A small class-conditioned image diffusion model, trained from scratch: moe top_k, layers 6.
Rows from block 3 of a small class-conditioned image diffusion model, named by matrix and row number. Rows with one number within an expert belong to one neuron, the router's apart. Each number is 50 + 15 x the weight over its row's rms, rounded and kept within 0 to 99. All counts start at 0.
After each expert's rows are labels from the 100 images, of 14848 (inputs lightly noised), where the router gives the expert most weight on average: "strongest on" is what is common among them. Only what is clearly more common there than usual is listed. The data: flat shapes of many kinds, plain or patterned, on busy backdrops.
# router: router (model.blocks.3.mlp.router.weight, 64x256), inputs 86-128
# up: expert up (model.blocks.3.mlp.up, 64x128x256), inputs 86-128
# down: expert down (model.blocks.3.mlp.down, 64x256x128, transposed), outputs 86-128

# expert 24
router.24:81 72 43 39 54 93 48 55 47 28 44 54 75 52 69 63 36 90 39 55 43 48 53 39 30 64 65 40 47 47 61 44 49 31 64 86 69 44 56 61 68 58 44
up.0:41 45 50 37 57 38 54 47 55 18 39 37 44 64 54 53 60 36 43 18 46 54 53 61 61 21 50 50 61 70 50 61 63 94 50 33 46 48 19 55 53 53 70
down.0:49 46 20 54 73 59 50 43 37 57 49 54 73 55 56 60 29 70 62 70 24 50 57 48 55 80 75 80 49 42 61 34 42 36 37 43 26 57 38 56 23 32 42
up.1:55 53 58 63 42 30 44 46 68 63 57 43 73 44 63 40 45 53 51 54 66 65 51 23 68 38 59 62 34 53 25 27 51 64 48 50 69 49 67 35 24 29 57
down.1:71 73 59 38 38 72 53 53 34 52 62 65 58 50 27 47 25 65 49 57 35 41 40 80 41 37 66 71 25 39 53 33 61 42 55 50 20 41 61 43 51 64 50
up.2:41 53 49 44 33 57 64 47 43 53 34 22 61 59 51 10 52 73 39 69 46 47 54 53 50 47 44 59 73 33 52 48 45 04 59 67 58 28 54 53 46 49 33
down.2:67 68 40 64 27 61 29 29 52 48 46 60 57 51 38 53 32 47 30 29 33 39 53 61 38 51 54 96 37 52 61 59 42 61 43 26 57 48 54 41 35 54 65
up.3:20 50 58 60 43 44 64 38 37 40 56 59 43 69 47 12 70 45 24 69 34 36 58 42 51 65 49 48 66 18 71 47 58 41 79 64 43 32 45 54 68 63 15
down.3:61 33 52 61 17 32 49 47 55 38 39 47 37 36 57 78 42 53 39 47 45 28 48 39 27 71 50 61 80 74 37 50 40 52 47 36 61 35 61 54 59 58 67
up.4:50 33 54 56 66 29 61 36 48 46 72 61 44 68 45 00 64 18 20 54 52 34 60 28 47 55 36 43 68 53 46 59 48 39 56 42 24 57 27 51 64 51 26
down.4:55 57 44 74 63 83 58 42 32 55 54 43 61 70 30 57 46 53 63 53 31 61 64 82 75 26 50 63 33 13 50 58 56 47 62 66 38 64 56 49 48 47 24
up.5:49 47 52 55 60 54 41 45 65 37 29 46 37 34 57 71 54 75 57 73 32 60 33 54 40 35 51 57 56 52 46 46 54 47 58 49 57 40 34 26 62 68 70
down.5:65 78 38 54 57 91 59 33 49 58 82 32 67 74 39 62 50 64 26 48 66 56 56 50 71 66 68 65 21 39 40 44 49 88 18 67 64 34 41 56 41 75 56
up.6:42 35 43 58 36 29 39 44 46 40 59 40 43 78 56 42 39 37 56 37 66 52 68 33 31 79 55 50 62 37 48 52 43 55 39 23 58 32 48 52 64 64 52
down.6:54 32 62 32 58 44 53 41 34 45 31 50 45 51 43 55 58 41 47 28 46 42 53 69 46 68 43 66 52 51 49 73 46 28 75 46 21 42 37 52 52 44 42
up.7:66 58 59 71 43 17 36 46 61 32 59 53 51 63 45 38 69 54 52 49 48 40 53 22 50 62 48 56 42 29 39 40 27 71 66 14 68 46 72 56 58 49 47
down.7:57 52 51 52 39 72 46 68 23 48 24 46 36 44 28 40 22 70 40 38 42 36 56 58 44 48 45 58 48 68 21 46 42 26 50 41 30 46 35 65 63 58 51
strongest on: count: one

# expert 7
router.7:62 61 56 50 27 82 59 49 42 48 54 60 52 51 39 56 43 92 54 58 52 70 69 62 56 62 43 39 20 53 70 55 72 31 62 66 47 49 46 67 60 55 50
up.0:32 58 41 51 50 47 42 60 29 66 49 46 26 45 41 60 54 38 84 76 55 07 30 62 39 57 79 39 68 32 40 59 37 65 54 43 51 53 79 49 51 76 29
down.0:68 41 27 24 59 36 18 55 44 47 58 60 53 54 35 69 50 81 70 56 16 52 10 65 56 63 65 48 45 20 67 51 45 68 70 50 42 58 78 61 65 69 33
up.1:65 48 61 66 81 55 48 73 04 60 53 50 41 26 51 28 62 17 50 62 43 56 62 37 40 66 35 31 54 63 19 57 54 71 47 42 28 63 29 57 46 79 59
down.1:47 46 72 58 59 53 55 64 30 68 59 15 48 27 46 57 49 61 49 67 30 55 51 33 62 49 42 59 76 82 56 62 38 38 41 56 54 49 36 53 42 71 60
up.2:41 51 48 54 39 42 22 59 36 41 45 35 21 44 30 61 46 54 56 60 61 28 57 35 31 74 61 54 47 55 29 54 37 61 55 19 39 25 62 43 54 61 24
down.2:50 52 54 63 38 35 15 25 49 38 64 31 32 52 52 87 41 75 72 61 46 60 33 51 54 60 31 34 47 35 53 67 52 67 54 64 57 62 84 46 85 62 36
up.3:40 69 73 56 59 31 44 75 62 41 27 46 53 47 73 59 48 66 75 60 56 43 58 55 52 21 76 69 35 38 50 30 34 64 21 67 73 32 54 58 38 56 64
down.3:47 62 53 22 42 49 25 57 51 43 35 60 54 49 43 40 34 43 61 20 56 48 66 74 18 39 54 55 40 74 24 60 63 42 63 45 57 44 69 51 43 54 30
up.4:38 48 34 35 50 43 66 42 48 26 41 35 46 55 77 37 65 55 72 83 53 75 53 47 41 42 53 47 67 54 61 33 59 41 45 57 63 31 44 51 41 39 52
down.4:57 34 43 54 29 57 49 07 55 57 77 75 33 55 32 37 40 63 34 78 60 33 28 65 47 65 68 51 42 16 63 30 56 56 41 26 71 55 50 51 56 64 38
up.5:58 37 56 63 35 55 25 41 45 39 55 45 26 48 59 43 47 32 41 52 62 61 40 43 71 26 25 63 24 31 35 52 61 41 36 60 54 41 34 51 49 77 69
down.5:55 64 49 43 40 74 34 43 70 17 48 23 60 48 42 55 72 73 39 50 40 34 29 72 51 64 62 61 40 22 65 42 63 46 53 44 35 34 47 56 53 38 56
up.6:32 53 43 41 46 45 82 54 35 68 53 42 37 40 47 34 64 31 51 41 50 65 55 72 89 48 64 47 61 52 44 48 57 70 44 48 40 57 59 22 42 76 60
down.6:51 50 64 49 59 37 41 58 51 33 35 45 75 60 46 59 56 29 76 57 56 58 62 69 62 40 67 54 74 39 59 76 28 67 61 64 55 70 58 51 51 80 32
up.7:50 37 26 49 43 68 42 53 43 48 54 45 66 61 46 52 48 39 40 74 65 52 37 46 59 60 49 12 49 39 61 37 63 65 25 56 67 46 81 44 54 25 51
down.7:43 39 47 59 33 47 59 10 20 86 71 49 40 50 44 56 33 55 28 75 28 42 25 62 56 64 39 47 37 49 58 47 56 72 35 64 36 46 39 49 69 45 52
strongest on: count: one

# expert 20
router.20:69 55 34 46 39 82 59 62 56 42 50 51 73 50 39 81 19 77 47 65 38 69 62 65 39 68 60 43 30 55 51 53 58 33 79 65 64 68 32 73 64 67 48
up.0:44 75 48 51 31 62 44 68 36 40 49 44 40 58 44 57 48 43 77 22 46 34 28 59 57 46 48 58 45 38 46 63 45 54 47 19 70 51 64 31 14 24 48
down.0:99 70 62 66 70 61 73 34 54 54 58 66 83 49 68 54 54 55 32 56 72 54 79 64 52 55 28 23 78 51 58 59 56 43 79 65 56 51 45 83 68 51 55
up.1:30 56 62 49 44 42 70 45 34 47 61 67 48 59 45 17 73 49 21 67 26 26 60 49 47 63 52 46 64 13 71 45 58 52 67 79 44 36 45 55 62 48 00
down.1:68 37 53 58 19 47 34 53 49 38 43 42 27 29 60 77 48 49 29 26 60 39 44 30 27 75 35 53 68 80 32 52 37 51 50 33 60 32 61 51 56 45 81
up.2:59 68 39 42 53 67 37 47 48 33 46 48 39 59 33 28 65 67 49 32 34 56 10 41 42 42 37 24 57 51 53 48 35 56 26 38 68 60 74 34 55 61 58
down.2:69 70 61 64 67 49 77 53 79 48 60 42 54 54 63 74 54 43 43 56 49 54 51 53 69 62 52 06 49 34 88 33 68 80 31 71 57 42 37 51 51 70 67
up.3:50 31 66 71 42 42 58 50 81 41 43 40 26 48 75 49 25 57 65 32 40 69 32 53 47 53 57 54 37 60 18 42 27 45 36 67 44 46 24 42 58 75 42
down.3:47 39 58 43 54 71 55 61 72 23 60 27 43 56 34 50 40 52 28 32 50 55 65 50 43 52 70 92 55 27 51 46 49 80 32 44 49 35 58 68 38 72 49
up.4:36 33 70 51 38 48 50 46 44 45 40 45 30 41 45 65 43 63 60 44 41 38 21 61 58 49 56 51 40 46 39 53 59 64 25 20 79 26 51 33 61 49 64
down.4:82 49 45 51 60 43 13 42 48 40 59 50 60 66 29 80 25 64 53 43 25 67 42 58 54 51 44 41 46 42 41 54 47 70 51 60 40 58 68 71 74 70 21
up.5:78 38 34 49 51 63 61 60 25 75 33 41 41 28 52 44 37 58 75 31 49 44 16 74 49 34 38 53 24 30 44 60 37 48 16 43 67 76 93 37 65 53 77
down.5:67 50 69 56 46 63 32 47 49 57 59 24 57 47 58 54 26 56 27 66 49 42 50 54 38 16 48 65 47 56 46 32 60 49 47 58 37 22 40 63 47 54 65
up.6:67 48 81 62 50 25 47 58 75 35 72 44 37 69 60 39 62 53 50 42 87 63 68 50 51 26 48 61 46 41 51 49 48 70 21 22 62 30 22 61 44 57 91
down.6:33 31 49 52 49 59 28 42 42 38 17 53 34 54 49 51 44 76 44 29 33 60 48 68 29 65 44 36 44 62 12 55 76 25 47 49 42 34 37 60 75 46 42
up.7:00 40 48 60 49 27 50 52 48 42 63 19 37 64 44 17 35 66 46 70 43 37 36 42 46 54 69 48 65 22 43 67 34 32 61 53 66 33 37 47 60 47 23
down.7:35 50 48 53 32 42 53 68 70 34 23 60 31 47 43 30 57 46 48 45 78 37 87 38 51 69 57 40 43 60 29 25 58 30 71 33 56 59 40 62 61 54 40
strongest on: count: one

# expert 49
router.49:35 43 68 71 85 19 36 35 65 74 57 45 37 49 43 57 58 56 60 42 38 35 33 39 70 25 71 60 45 28 48 65 33 76 34 27 59 72 62 00 37 34 65
up.0:56 66 06 57 38 76 46 24 18 24 42 61 25 46 52 30 51 24 52 45 36 47 44 55 61 43 43 49 45 67 47 23 65 42 50 30 51 55 40 33 44 56 40
down.0:71 63 68 52 44 33 46 49 62 45 70 28 56 44 26 47 40 87 42 58 59 55 49 41 43 51 27 25 67 38 55 62 23 46 66 40 66 22 21 71 48 45 60
up.1:39 43 17 44 64 54 53 60 50 72 66 57 47 43 22 19 46 51 37 32 43 43 72 75 51 58 49 39 32 33 48 18 74 38 61 37 51 31 36 71 55 61 54
down.1:50 49 59 54 34 42 63 42 49 27 20 39 44 37 63 42 38 52 77 51 57 41 44 40 41 42 45 20 70 80 40 70 10 60 41 60 55 44 53 52 43 51 77
up.2:45 37 63 59 28 56 72 72 30 41 28 63 63 60 69 51 47 18 33 77 46 54 51 61 67 50 65 61 60 56 50 72 60 10 60 64 35 42 33 60 38 60 46
down.2:55 60 36 66 73 60 39 61 43 53 74 33 51 63 57 59 60 65 32 31 36 64 40 65 65 72 39 44 37 24 66 32 44 60 47 73 54 40 84 55 50 30 49
up.3:51 23 53 57 57 40 44 49 38 23 58 57 49 63 77 57 60 43 53 51 29 52 36 31 71 34 44 68 68 31 54 67 21 24 41 28 45 55 33 27 49 50 44
down.3:42 42 28 48 49 39 40 30 37 59 50 59 37 31 30 55 19 53 52 67 35 41 55 80 51 68 60 48 61 52 28 50 42 30 85 70 33 61 40 66 84 66 36
up.4:67 73 28 86 51 46 57 43 44 24 14 70 50 50 62 57 48 52 51 49 58 65 53 70 67 30 37 47 32 49 65 42 67 40 50 54 49 80 46 51 45 57 67
down.4:38 36 66 47 53 55 57 50 47 54 86 44 25 57 45 30 36 53 44 28 34 43 61 45 48 53 55 54 79 63 59 32 41 55 75 64 42 53 57 43 41 46 30
up.5:70 48 29 34 53 70 74 40 33 29 61 48 45 40 52 35 54 65 61 33 29 50 83 56 67 52 35 34 39 23 63 36 69 30 47 40 47 52 56 54 33 69 52
down.5:65 63 58 35 71 48 63 61 49 47 34 61 61 71 35 25 37 42 41 66 47 20 62 68 64 53 71 66 62 26 59 59 17 75 50 49 48 37 59 48 42 80 51
up.6:24 67 34 48 39 64 56 36 25 53 44 70 99 69 42 69 59 49 55 47 44 61 59 63 49 40 48 41 40 61 20 67 53 40 60 48 29 21 37 60 39 68 53
down.6:33 27 41 41 57 43 36 45 95 58 53 36 38 42 44 19 38 70 53 45 42 62 36 59 58 57 50 35 42 41 63 25 39 61 36 63 67 63 33 38 56 52 38
up.7:62 66 38 25 73 72 56 50 57 69 37 37 38 60 56 53 51 44 30 32 64 40 77 56 39 30 57 37 17 78 54 54 21 23 52 69 00 48 49 55 34 52 45
down.7:33 44 51 51 41 49 48 53 53 66 61 76 61 17 56 66 37 43 50 52 56 41 41 74 60 72 40 44 76 33 49 56 77 70 31 11 85 33 61 36 44 53 29
strongest on: green shape

# expert 12
router.12:31 66 79 45 57 36 55 23 76 64 39 43 55 59 78 35 56 33 53 48 66 40 41 27 74 29 61 54 62 59 56 39 35 69 38 34 50 58 44 26 25 55 61
up.0:47 58 07 29 41 34 34 27 61 78 62 59 42 22 42 55 60 57 52 39 46 47 35 72 27 54 70 48 54 31 59 47 37 64 65 33 33 50 59 37 62 24 65
down.0:62 76 59 49 33 35 45 72 30 39 62 40 67 23 60 75 21 43 34 43 54 43 62 66 53 36 59 31 46 43 23 43 11 61 48 56 38 76 39 53 60 38 50
up.1:25 35 43 39 42 33 39 37 69 75 29 37 42 48 35 39 58 63 51 42 48 25 54 33 53 54 47 34 48 45 43 47 45 61 35 59 30 51 75 38 34 72 41
down.1:70 68 38 49 33 37 40 23 53 17 53 55 56 34 51 53 36 67 27 67 31 72 47 67 36 59 29 50 47 69 81 41 73 58 55 73 61 35 76 67 72 55 41
up.2:33 79 22 66 63 42 23 45 29 35 72 41 84 41 46 51 67 38 65 69 48 69 56 54 50 30 54 46 37 36 34 42 59 64 42 56 61 47 49 58 47 51 72
down.2:66 41 65 78 82 48 38 56 51 74 44 50 35 54 59 40 38 36 43 41 46 56 66 55 65 60 40 24 36 32 62 68 50 40 59 64 10 61 31 50 41 61 29
up.3:76 56 38 29 61 64 72 38 50 82 59 62 53 37 59 68 67 65 69 42 33 87 54 30 79 31 61 60 34 43 79 31 45 29 60 51 47 05 59 50 54 65 41
down.3:47 33 49 11 71 30 72 49 46 35 52 38 41 29 45 30 18 34 58 38 53 33 48 49 63 58 37 76 37 68 67 59 46 64 59 46 23 89 64 52 26 32 53
up.4:36 34 36 84 46 45 60 26 52 29 31 50 34 70 45 63 31 65 49 64 33 66 47 46 52 69 49 21 27 62 60 62 53 43 43 65 38 49 70 49 65 61 73
down.4:35 61 44 58 56 45 50 41 44 52 74 54 58 60 38 33 52 48 32 59 18 74 29 54 67 65 76 67 78 28 47 47 46 38 52 56 51 73 54 39 59 44 74
up.5:69 61 37 21 58 52 55 44 37 67 72 61 23 34 48 38 47 48 53 36 34 30 34 35 43 61 24 55 84 56 36 62 32 50 47 32 52 29 95 24 52 32 58
down.5:45 27 59 71 56 61 47 49 46 65 40 57 59 59 51 61 50 88 46 50 53 66 66 80 41 53 51 27 51 43 54 64 47 22 72 65 36 50 58 45 75 30 09
up.6:39 37 49 74 75 60 28 49 42 43 51 47 58 61 45 56 59 60 49 51 30 55 41 64 54 57 50 42 35 38 45 65 65 46 53 73 52 64 34 48 63 52 35
down.6:75 39 23 47 41 69 32 27 46 29 48 57 54 54 58 80 29 77 54 59 26 81 17 48 44 55 45 85 42 44 73 64 60 68 62 68 63 55 92 69 59 42 48
up.7:43 89 27 51 37 46 38 46 79 49 62 61 60 60 38 63 39 66 66 55 79 37 35 35 52 41 41 63 37 32 66 43 36 48 50 35 60 49 53 37 21 35 65
down.7:72 59 53 55 51 36 42 46 49 42 65 74 74 51 53 28 47 18 58 55 21 66 58 48 74 54 52 44 66 73 34 70 53 61 62 35 54 58 50 55 55 42 80
strongest on: pink shape; its colour: pink; its colour: purple

# expert 33
router.33:79 48 57 54 44 72 53 61 51 36 36 55 65 62 49 49 57 65 45 59 56 80 55 76 22 77 36 46 37 58 58 63 80 38 61 74 66 50 38 67 75 51 60
up.0:48 57 43 55 62 58 28 89 54 33 27 59 52 55 41 39 39 38 47 61 73 43 44 58 42 33 83 64 60 78 40 52 47 20 53 49 67 43 44 77 72 64 31
down.0:53 42 35 55 35 25 32 16 49 61 60 49 57 46 44 48 32 42 72 45 46 42 30 40 32 42 40 73 64 37 43 59 21 45 69 38 53 61 62 44 41 25 58
up.1:51 42 74 84 60 51 39 47 65 50 75 60 47 71 39 83 52 74 54 74 43 73 40 69 57 48 52 29 31 47 75 81 69 63 40 45 48 35 39 64 54 53 72
down.1:52 65 51 05 58 73 58 63 53 46 36 57 38 60 51 17 56 26 33 34 65 30 65 56 39 52 33 60 45 64 16 20 66 46 50 42 69 45 80 38 26 83 45
up.2:44 51 36 41 39 61 73 35 41 48 52 48 47 60 34 58 50 58 51 50 33 65 56 92 64 47 59 42 40 37 69 65 78 79 63 71 42 66 62 52 53 58 62
down.2:39 45 60 35 42 55 84 59 50 42 33 53 36 46 62 18 62 27 39 31 62 32 74 48 45 44 19 43 38 43 38 38 58 33 32 23 44 28 32 28 20 43 62
up.3:59 60 75 43 72 56 46 90 78 45 24 34 70 46 82 53 44 47 36 46 55 54 54 32 43 33 67 47 68 65 58 42 47 43 60 72 52 54 47 53 47 44 44
down.3:48 38 38 73 50 19 24 18 44 41 52 47 64 59 30 59 25 51 63 67 31 59 45 53 44 48 83 68 48 24 34 61 23 37 50 48 43 37 41 33 80 36 57
up.4:71 68 47 40 43 64 49 61 48 64 62 62 76 37 47 56 55 59 55 43 40 65 47 57 72 38 58 49 56 64 62 33 52 79 48 76 77 68 58 36 18 38 37
down.4:70 70 68 46 37 66 68 47 50 70 82 53 66 37 57 67 71 40 44 54 57 46 39 33 66 58 34 60 56 46 92 52 59 92 47 54 74 65 66 53 35 55 66
up.5:72 75 74 52 33 77 58 74 91 52 69 57 56 59 53 39 56 56 46 34 68 53 67 23 47 48 33 46 66 46 79 41 61 56 50 68 53 61 40 62 43 36 66
down.5:28 32 28 59 60 40 46 28 31 43 37 61 51 49 46 42 61 53 53 37 53 77 46 81 32 48 32 45 36 55 14 72 76 16 56 54 32 35 61 40 45 57 31
up.6:36 57 42 46 13 43 53 34 48 62 56 34 40 53 22 52 47 42 51 47 53 69 39 78 51 50 47 41 37 74 36 61 66 87 32 75 21 44 35 66 60 50 64
down.6:53 48 47 33 45 83 75 62 37 48 57 63 36 50 35 23 30 33 22 40 24 52 68 45 41 39 50 79 55 51 54 53 40 51 61 37 39 48 53 29 32 67 56
up.7:23 52 60 47 45 32 09 53 71 43 52 47 35 54 63 76 50 40 58 41 64 68 38 47 46 38 52 29 62 66 58 60 61 83 62 47 43 57 44 66 63 50 58
down.7:73 50 20 37 66 66 68 51 38 63 57 57 63 54 33 22 31 29 39 55 32 13 36 29 61 73 63 89 55 41 56 30 20 70 43 41 68 54 50 51 36 63 59
strongest on: count: one

# expert 57
router.57:43 51 40 41 47 83 54 60 47 48 25 59 71 54 52 60 37 47 32 66 50 63 53 64 55 81 62 36 70 74 46 79 74 05 78 60 53 57 61 47 63 33 29
up.0:26 43 46 50 36 62 57 35 56 37 63 44 26 46 65 40 48 66 39 30 61 55 32 48 72 44 63 26 30 60 48 41 73 68 57 49 58 59 38 52 38 51 70
down.0:47 56 60 55 40 50 53 48 49 55 60 45 48 23 81 35 65 29 13 43 57 60 65 39 55 59 25 19 39 63 48 40 66 39 60 52 47 41 35 49 60 58 57
up.1:60 45 26 29 40 45 74 25 38 56 83 45 43 45 21 71 50 60 43 45 19 37 28 66 53 41 35 53 51 31 74 43 51 60 52 59 45 62 53 32 70 56 67
down.1:47 59 76 38 59 52 47 51 57 68 78 46 49 54 43 56 59 45 30 69 81 10 79 50 47 62 73 52 37 31 83 42 59 91 22 47 33 30 22 60 46 67 52
up.2:11 65 46 48 68 26 74 37 48 54 48 58 33 45 61 56 58 40 64 59 56 46 51 63 65 64 68 56 67 42 34 57 35 58 64 44 55 69 46 28 33 43 25
down.2:49 61 37 64 36 52 62 37 52 60 62 67 39 73 47 47 62 39 53 58 66 29 44 82 44 59 58 63 39 47 58 54 69 40 88 68 67 46 58 58 31 40 49
up.3:28 54 54 33 59 41 69 69 22 79 35 41 62 61 40 28 51 20 58 47 32 63 69 60 57 48 69 51 86 65 40 78 45 22 76 48 06 71 48 57 42 37 27
down.3:33 57 47 65 40 46 56 35 31 72 37 59 61 44 71 49 40 22 74 62 50 53 79 37 52 42 31 26 61 81 23 42 39 30 63 58 69 69 64 46 28 40 51
up.4:48 64 50 53 63 53 50 45 53 40 65 62 68 97 38 39 31 44 53 44 68 35 37 54 42 54 71 42 56 22 70 72 18 49 63 28 45 58 48 54 65 48 32
down.4:30 65 66 70 29 42 62 64 57 30 30 35 74 25 72 51 59 55 68 35 47 77 49 33 49 34 02 39 69 91 30 47 43 30 70 66 53 39 62 54 20 33 63
up.5:47 47 72 46 44 36 84 59 44 38 47 37 38 69 64 49 35 50 83 55 58 42 47 31 33 42 51 65 50 36 38 63 39 34 36 33 55 58 45 42 62 60 80
down.5:64 25 55 55 25 35 33 44 39 47 48 70 54 36 26 76 26 60 59 42 29 41 42 69 42 56 54 67 47 44 40 64 34 39 54 39 41 55 50 78 70 59 44
up.6:55 48 25 16 78 47 55 34 37 41 86 53 47 36 51 54 62 44 41 41 36 55 26 68 50 64 13 24 61 51 43 37 54 80 60 75 47 37 51 46 57 45 82
down.6:78 50 49 29 51 41 43 54 40 61 50 57 29 33 69 55 35 30 32 53 56 24 50 51 45 61 35 03 63 59 31 52 42 38 72 49 55 42 41 75 58 66 36
up.7:31 31 57 60 31 51 55 23 61 28 45 42 25 47 53 43 44 75 31 34 55 56 36 47 71 50 57 40 28 61 48 39 68 72 21 45 47 45 31 53 51 53 82
down.7:34 59 68 67 40 42 59 51 67 48 45 42 44 43 77 29 68 47 16 43 69 60 75 49 60 43 37 30 45 66 46 44 63 26 59 65 43 38 40 46 61 41 58
strongest on: count: one; its colour: grey

# expert 22
router.22:47 41 44 48 38 74 60 37 39 51 45 48 46 51 56 47 33 41 46 52 40 63 48 34 40 67 51 61 33 64 12 52 43 64 26 68 53 38 61 03 59 35 22
up.0:25 30 62 71 42 45 41 59 44 57 68 57 38 30 74 49 53 64 63 27 31 68 56 54 37 35 09 49 62 35 36 36 65 49 58 42 28 60 50 71 44 78 66
down.0:66 64 58 19 49 51 58 23 60 56 26 33 55 58 16 51 41 41 45 78 82 36 35 45 61 45 75 09 75 56 84 50 29 60 50 58 49 56 36 30 40 37 49
up.1:57 54 76 53 60 47 66 55 53 36 49 57 74 31 46 29 33 47 41 47 39 54 62 65 69 56 58 40 44 61 54 30 28 64 54 33 37 58 71 45 49 46 37
down.1:53 40 44 77 67 26 26 40 46 71 56 51 29 47 24 69 77 64 64 58 53 63 31 59 48 35 41 48 67 64 54 58 80 36 55 49 64 45 15 71 56 56 89
up.2:83 47 52 46 60 42 50 60 70 64 26 38 57 60 21 38 36 54 37 35 52 71 72 70 60 60 45 36 58 70 48 45 27 46 50 29 70 37 50 50 48 59 53
down.2:41 68 32 68 18 59 50 43 41 33 60 45 37 36 57 61 82 62 69 43 62 31 15 44 39 42 35 38 46 50 65 69 75 52 57 74 46 55 38 63 64 26 62
up.3:56 40 71 84 45 17 49 71 49 57 41 57 53 72 42 71 49 40 51 68 55 40 37 64 44 52 77 62 53 41 50 69 73 46 78 53 84 44 54 60 76 56 51
down.3:55 51 26 25 54 50 30 56 53 41 49 51 56 30 37 46 49 60 68 43 41 63 59 51 43 58 55 47 57 56 45 33 55 36 78 48 32 48 67 32 33 59 71
up.4:13 39 53 36 44 46 56 47 41 54 74 43 69 39 45 55 59 39 75 54 47 36 79 49 58 52 39 40 52 50 53 29 55 53 61 56 37 31 63 58 46 64 49
down.4:51 51 39 58 51 53 46 23 61 49 45 60 51 69 68 56 60 46 35 49 67 46 45 65 56 64 47 15 28 33 53 59 29 53 36 40 62 54 51 59 52 71 54
up.5:35 38 27 51 36 43 65 48 47 51 99 59 37 53 63 36 53 21 57 63 56 40 49 73 59 68 31 30 77 60 49 08 45 44 51 52 25 58 74 58 62 61 62
down.5:33 64 31 53 71 41 17 44 48 67 32 53 55 67 66 51 42 69 55 48 46 66 52 48 69 35 50 71 44 90 46 63 54 69 36 58 57 60 14 15 39 46 33
up.6:53 64 44 52 56 48 41 55 41 40 58 87 52 55 50 37 52 49 75 78 35 53 51 44 79 16 68 46 60 26 72 43 76 57 45 45 14 66 40 59 37 55 53
down.6:33 27 60 52 57 51 56 71 46 52 29 26 38 35 41 40 40 43 29 24 51 33 44 66 40 75 35 64 38 74 35 29 45 55 41 42 83 37 55 36 59 58 55
up.7:83 77 36 51 66 56 36 60 57 39 74 73 46 48 50 49 35 56 68 64 64 61 65 49 66 06 55 49 66 47 66 34 41 55 53 00 43 53 22 39 52 31 69
down.7:28 16 66 56 35 55 42 48 46 49 51 32 52 50 47 20 60 61 54 29 40 40 49 74 37 67 54 80 30 73 43 59 61 48 37 58 70 46 53 35 61 63 68
strongest on: red shape